A small self-supervised image encoder, trained from scratch.
Model: 3.02M parameters, 32-pixel images, arch vgg, norm batchnorm, widths [64, 128, 256].
Training: ademamix at rate 0.00145, batches of 128.
Rows from block 7 of a small self-supervised image encoder, named by matrix and row number. Each number is 128 + 24 x the weight over its row's rms, rounded and kept within 0 to 255. All counts start at 0. Numbers have three digits each.
After each channel's rows are labels from the 100 images, of 14976, where the channel reaches its highest value: "lies over" is the class under the peak. Only what is clearly more common there than usual is listed. The data: seven-segment displays showing three digits. In brackets: how many of the 100.
# conv: 3x3 conv (model.blocks.7.conv.weight, 128x128x3x3, each kernel summed), inputs 0-127

conv.37:082104108134121130105099147126157107131128134128151108143132140128137108086132132159127126117119174090136139135086110108121173121128090106143104132098144127063139129131126146073116160135053171086069141140151138134158149117158105149137126116143133154124133129122132143122115147104116120118163115126125088120133164127109092093137136121108139121138134142092136140098173131133147132097043
lies over: surround (100)

conv.63:126138082132114147134135142138095140106114121133104138147143101153127082128119113170128138128162161115135094137125123166080140133098124143129148142153150103160001138140111143128129146154117117135146146096104115123135121104128118153155150101105104141085138130107150115149094134114161141108128133154131120107151080119117115124151130114087106112151134082149074097137153148138116134103094
lies over: screen (100)

conv.49:134129120123135119133128136116118142142113128105118128121150124148120124139098132133116158149114131123117120092102128100123127117145131129113128122122103113121125132142135119143255135133127148114133142112113122129139122120132134136132127137119160110126119000155129135131130068121132140121133142118117117130112130154125122123120119141121128137129135112124138118133135122243125121125115
lies over: surround (100)

conv.60:147110120107104151099123080126096139118129138101125056137108121122103138118118143133133144115114145139112121088133133120156148129112114102129131147129143099135157117125126140102116094134127126121112128130172099132121118108054168089102126141153118160090096095136151101116128145143113126075139140102114158153094116139133133092107096054114067104128125147107132121156141149136086135063106
lies over: surround (99)

conv.28:106152095124120145105139107113059121143160094143109115134116107117116113110176121142133132158111100174095130128146140079144137158133161140142102129134116154104109124136182161131121109140180141124109132138115107159106120067111121088139140083095115121129098127150137104104129121121081103128126161112101102128156124174118056134133157119151103140105174132141109099109121140139117094140149
lies over: surround (98)

conv.69:134127144113129130029112109108114153141129146086127110154127138104143086130109112098112144175095098071103149141115135086145130111066124133135106126155157088139112121085129137125148144108104137152128087149112117144117102131120137158108136146176121126140121140153089131113141140120159122136137107079169134161147150147116135097165140099154103136150148148083153125162144120112134122142108
lies over: surround (100)

conv.75:112171092127122140120158146133131144120102117116090125139130126124133093125060097134180105154143129127128098137125149120132120154124156079108110151111082152138095135176137130100132135129109138125100112084104109127109132142102106155147102144090101122116159125099134136101139156104072153136126058132105152112125152152113117154134113118103120125115107081126110061091120128142128114130069
lies over: screen (97)

conv.39:131155121099092144125133125117094081128141128145121112138165155134121113143096115128109155106126089135125090165095149117155119112131096138097099096134132118152107153152136132110108111154146160128148137132141144058129129080127134144132088136145123128103112112138159097130154127110138105125130075096100161123084134124098094146126092135075116082069110070109102134090123162140134106109103
lies over: surround (98)

conv.9:141117126189151126143140127141168132103131109159111065128109124162130155121140125115117137109125129141140132112121135145123128139134106131135120112091123120062130128126138143100144067145172146108101137120142133142115154131128138138152122134093136098118151125111160142163077121171140133057122150182122070111082145140122129135076114113144120145116167101171106147066141126136126144145145
lies over: screen (100)

conv.27:166149139110116110136152131079123124163170134128108110125114123139095122117144126126145131093142138128120134143118109118190114158150133149117119130106062084138111136141098127139122085099117118115135087136149126110112119103066117062104128159096137137126102120137131092136140138137082132130131111115126134101147139091118125084087143096124135138082131134125117126147140147121032101127096
lies over: surround (97)

conv.102:162142136121107101144101155122159137103122090127126089135165116152084140110105166090105129110141134133100087096092137130100115069147115146112134125145146125112141129165111114135116093129135179091092131115108119135139152149096172112132143156086108114118163131142154074126062133154166129069148129127131120109117136124159138114089125089177124144118095094123152142123118136124112131118145
lies over: screen (98)

conv.23:126128123078109119130111125116149115157151125144110129000144142108157105116131114128137163116156101083145142139147134134148109159097152157128111097112125118140129136133124106133120102124106144166150084191143137124131135152138125125112107148129118140126098132138125140133180110149103153150147145136157144136144165083136152124157140135121129140103149127130109141151138138145116125150070
lies over: surround (100)

conv.44:142111136103097106126096138126106070122144130189124110115154151123161153136097120129117152137105096113142072128157110109145160149084122141121121125143167108156145142126119109125116103141137111157158069124141134063134091118164117117158109154153180079107119121158111124126123097095136174124150130138102144130118138163103118160164096123094097124115129169116126121101118141158110137100139
lies over: surround (99)

conv.3:140110130123159127103114141121088158111130137124107139111126114134126113138086106129172125131148118125095125168131177108119130129122151114157099093111126142136077125116179123100118103124114111156137123134073125125140121147137125157198130128127091148166125124112149119102111118130100135085147122099116135134110183143130132161143117164124107100121116092082068075104130145111100141097060
lies over: surround (100)

conv.87:121070171155125115082111134113079102153133105097072118121091132142164119112103106150092113116116134112146138132096142137150184117099113132104161112111153137114147125128120134091111123149138156111091141135155155119143145120121094124121127121147143149141122130116135123154113116111100141120160163142106110111124131089145128111122113142100112136138130101071118174077102097135129134086042
lies over: surround (100)

conv.79:156113127140136093087106132124114139127127119153102143027119146144151126114095137129149124145133086066129154144141112147172142095151136114113123101124097134145126123152134140131128103143131103134147116120141119099123110079117123106113132164133131099089138119125101112137138125090020121127107114118133135160121123128123148140112125156110122135134168159087104122099089116133112143147081
lies over: surround (99)

conv.107:137091146149136107099106132093065129124167114092132091140058087150107132106070117150131129135165134083093176137113138111138177122120144121128132074106128132124141130121148159139103146135138156128128148122137169138143157109086116097124129116105104105163123133123144127125105132160094125119175145112114077156154158160151144132121098145157151136142154156137135149109138122125114102127089
lies over: surround (100)

conv.8:137106130105137086095123097129108106165174149148110110045108127083147112121106096115118136134128086070135163122096088139170122133096107130118123127117149095129109138094140132123113097133135149148125108150116122148118135131107117128114160126169110137164110129160115140117154139159064133125132111108160117163117138101113149095132106118143103154142139137085145138139147127105134129153048
lies over: surround (100)

conv.64:133127120126152124162106119092136088142167146129107115104134073113149109117090148149150127119104109138125113139109145106158098125108125113132100124171086140134149153133114144148150125132132119129115152090120110102161154097167135139143120107133150121092180143172171192078147111096138138164149060118128128103103132138119093148098130118106133139086068109111129163120112126117150123153108
lies over: surround (99)

conv.86:136126116139138146124140117120138125125124109133118142118133128149118123135138147130147135094130150140069141116143143101148117109143123109131130125147129124141119136143125128145103148124129113096117150090148109127151132115114134153130118134103127129112141000130142130119123123117138125136121135144089130131159137109124127126145138127122117107126091102129119135140111123126138127122129
lies over: screen (87)

conv.125:131141143144148107101162113146042102135129143109095114162105099091145117112148083154158132123107091145129130135122159125137127128131132100122123149123151124119132152144150141130132140114123083121142143142088062153108168100129132095109096141128163151119123126154143115126116160127099147121139103067105115114105121154146151096089130098134166189114134133144117141103146107131111124090063
lies over: surround (100)

conv.112:106132092122120125081087111128119114160127133142116127000144122131166109118140108142163139140150123137119146130130107116130144132119164157128100129128114133116142168117134139116118124137144149139135107125129132143127119108128137111149164128130177111092154131130123123118132150153044122134128145109111141134144113149132129130134156122120109132140141140128099134109144117145114123132071
lies over: surround (97)

conv.80:150124142117103155148125188107147121093122165142111100145139140116124087099107128162144144144137130139123157157136185136124145136114145110147148105104131126134113142147141126136137008118139149139095158169111127125130124094116118139141119125129130148123126142132148116101129126077134119087161153148141116115099176124082163117135153114129136096124142123160090106099148153125138126103067
lies over: screen (80)

conv.101:135090114100111075095127154124104098135131118137146129158081112091148149123095110140085146108095106134104113168056128138146122130115125133117143078115138136126139127079129132116114145149104157114161121134086144084138118127121155145144128132156140103123130113157135126121134142101124128106125090060117079111086142089137123123107119132111151078093092107114125185095136130100127130121100
lies over: surround (100)

conv.7:133131110115133094132114130106098098120159121149087131063135133132106134129089149066133075103171110089130141133131080094145126117120099113142067123114111103136104153134132135149117106137108119119111141117132139144144088104143131124139119136096114128088156124128132142136148142128064106124125123113152125116130129143112135144106122130098118107123136141072088129151142134090126127178034
lies over: surround (100)

conv.93:143131165127144126115135137134090134146130121136139113051105132093143098126125107144117129097094114097139139125119135160166109091099110093117178140118125131078129147121143127085118114133125127098123117140149113099137159077121105137079104139174163145113112103136123116121154106150074135105091103085128118146092126102116146096085141105124112148120152129112127175107143150132111118113057
lies over: surround (100)

conv.117:118105144076097102161110146108103136130172135113112146144107095104137089117119112133166140142159126112113126140113125132127101133148129123105154146129113146127172132143150090110124119157133162094120145130109146100183145083081075086128165081137140149159138145146139089104129154121135086149139131145112128107154117138154135151143171129161129165120096118130140154143145135138088054144100
lies over: surround (100)

conv.16:130145104114105056114086132105086085137134108164121141056123123127159097138097114089123105102133112059120112140097131126154129110129137124122123142129134135164123152109116125140125113147110147104149134134110139116150132086146115124134124138159122130111153093112152118124160102120058146118130104094132102095125149103145110146113133120107137136110125138131124178107134132123116139152033
lies over: surround (100)

conv.71:130141135171135118144185122122159143132169067148144094118130115163073134117106141163100110149108145156144118148141148135147128120136110100131116107158089095155099116134133141108144149099129137105091141067156092090115176161111137157123127164126141134105155154129125152127080129120160150114080133152117146139153117126101109126113112102097104126136076107143128124124071133138106138119166
lies over: screen (94)

conv.104:139101124146143110162137120143120088133139083175145165135124158130108136129160155134146167133111122143158097146139143133164128125127127124125090088144100097144121149086103069123139143118125145114095130135139110113144163111153133121135095120100153143097138035119149139147142067134152126145111113143111128117166148158132069113158143105175115123115154121116114152133092116171116147146110
lies over: surround (98)

conv.25:137166111110114145133082117156124096079137145140087136129144145137094069150140143112141145126122109148149119099123120128164135149077102104135124149128137109124076148143124142134125107109134163106115110116102142121140127132120138153136094099105137124137141129199178165126119141114148142112129106124129107141150185116102118144108135129143103110107120107128077141099176192141111119117054
lies over: surround (100)

conv.83:143149103092084081113123136085139134105135121098142121112140085126127139099096155134081109119103112063098152138108102109173166135175134112116125129102102129124131130122138151137105125137109167106120117137156125119152158104068152098086153148145153109106158091132097111088109140125115099094145132069121109125118132102093139106091124112098123109102114146150134144117170139122121114094130
lies over: surround (96)

conv.21:140146073119158122105120125129103150134121082147134121124174115198115130132106135129093113123129126116137123109081106182107093118134123133144126158127104136106144112152166140140128106148124117143123117101110114115153178126099100153109151124111122084145137123084134100175087126138157161129140099168119132103141115095120132176115145153136143139105115063144127161056134160121120103131116
lies over: screen (73)

conv.110:097138146174117132114138123183144081110144198118113169117121171115127128099115112117179087108116127111108118133146153106110137129150134115134111103179132143179110115136125160106116156114137145120118139135165125155143137115152154118103113151118118175094146125143135199117121122121125110138147134116119143131160117108156155057121149075121138099141139124090115141130146142123170159126101
lies over: surround (100)

conv.47:157119173139148115131113146138150131173103162110131136132124174115157096166129124106085125140144160171127154122133151123067118138112101104142113101125161133136115144090121151146151146135140111165117144106120119123141116100165113134156135120149136096135127127135171188158092116144080119076090133106158148123114153192162121135099115145162129103107153133127125119122139125121137178119076
lies over: surround (94)

conv.10:107133105135116105118077140124076089134150100150116148112119134130139137107127098123124133106159143080168103131150131111154135188141118169133114106127108172110129134130142147105139109146134122110116117149133135094135136073149112133118141172120157117116157133134119137114136122060098091122145116122144078092118155093101133136095135164057148125135127129128143143062105125142129141137074
lies over: surround (100)

conv.46:089143110137127088101094139139076070082127117147104119135144131155136074146082117129126133117134114153119114117126136138107123153123104123145086118121149145146087164143128103120134125136095098128145122085123117110145158106136115121119153156090140129109136128160172120124103134104096126104115072109106145127162134137139126139136115124119136131081117126123118147097108099139105139116012
lies over: surround (93)

conv.108:162110160092080137152164168125131146123137132126120095168128106092138143102121153161140106098146119140112144159057130138140140074140096108078156109161128144162096164136149115094112073122158151068129145108110144131132149134120156129125135138136123121131177113134121108075104125122126116100139116110134087095078113142106153118096154095147151134134109118117104135141114118128129138151142
lies over: screen (97)

conv.18:169125189129163097135107145117151140174154115113118111135125128151131115135142116123118128131092128135128134146124114102164157179074152137130116121080152094131068150121153161102136129116123119154121110135082118121125151153119092131143142147134125153181095135151073161152131099144101109118129090106134117140114177125106140097112073158142102131134138139101119124157110164137077113104112
lies over: surround (100)

conv.30:160133115103107121140133158133130137120131134163116087095086116087129089123149151150091163130053053100141124142131148115154138107103084120107149127136113109107116169104128118104103095128129112126143088155115114123125144125129131125133100151142158101101113118165117131117123161117123157085104099088098128151110142166103138138106125126095117078122151128105129120132135151094117128058101
lies over: surround (98)

conv.41:107138036102122095120123160157111151144097131115127121090139173104152054112140119127133120138113120058140123124106115162154124135122140140133153110126130116121104170106127116107135121167048164132126104155140109111122137152161112092131133126141164107142103120127127146149124131138093136103096108109121129158153111124104138110101110161080125127152167132094122145141140137155139114110117
lies over: surround (99)

conv.50:117114165145101158158141151179147102088133192130131139138100161091138097106137127145136120141126150119111106126128163113132112111120087118105140117168148123152095128106084113060151137084124146136122145143176135155114147128134162127121127164138147171085153128157119148081137120130117128131123121120138127114136141139114154067121152056110114105126128158100117151142143144122167162131129
lies over: surround (99)

conv.38:148145114135153098078140123118112143136108096117154101127130166150131124142127153094111122123098103099152114123087111128140117109124127108168133125109137112133128152148116156130099144075093097148170063105142132107143098113148093120139158121151128110118093119127122143164114115102105130129094066138103133173174143121127145125156117163109135121124179153093127117141150169134068113072120
lies over: surround (100)

conv.45:101139104113116130134110125118124125073132116158104110100106137125138109078152156160151141119182118141118126160067135140093121128128132126103149132122165093135052133133131145110123135183100155096090137117139113157154153147143165117158132115126127123123171121069116140130116110112116163119161111137113121139171112124090112127160129132124118145101121159158068119135101121138093156172134
lies over: screen (100)

conv.12:116126082130107152135157121137116122147174145164147109104109102120095149105143096136083142122072114082126146099136089134157116117137093117115157128119075116082122135131167153097118143133157122124131130119139121092122136084124121114117185115140145141101093125146096119101116142121121140102119108172136131146103113124142144123092145092117125103091110094145093178066172156140136116128101
lies over: surround (98)

conv.17:143140120128130169079099154117125108152131154141114131074123133122089123121109134123098102118115074066111121138103127156124090105111088123127122101117117099150117147138157146115130138124167119120144125124132103081097138108132158127110150136139100129064121129132122151137115118119076122108116138106121171154141127133123140109124123116071103107155134126082125124132149140133120115083027
lies over: surround (97)

conv.2:134125115123149136106127132121085130127138126146147110101107164140083114079160122111104113108116058081145119119125144157149127133125117149120129105130108098138102136111139164123106119112132088128100120131153080085112110086136103119129130135115139123083078112143110143157114133089079130130105126133074152162118138141138145112120153130077107075146157138134123070122137173148114125079110
lies over: surround (98)

conv.98:107129083125128094137066141119088131114148140134129154137114119146137099122123130081124116123165142083107132136162105121135123103100133144129110122107140170144167138130125144152134138152077097116089088115101107108162134105100158121073152155091148117109140138144090121154124135111129137131131108135129110115147149146146138139118125149148120152143109142053143154121089086126112151144043
lies over: surround (96)

conv.127:157133124098136078140143126083106133128113086174115102127166067152125142125114125152121147116148116156127115146103105137148115127127138126103138141118138087114114108156189126143114104186129094124142128110092114111160153135091088097159127119137097138151110107119111070149125153131151125149116132132109124135128139108107099169151116189130114128114074103104136102158126140126064108144132
lies over: surround (94)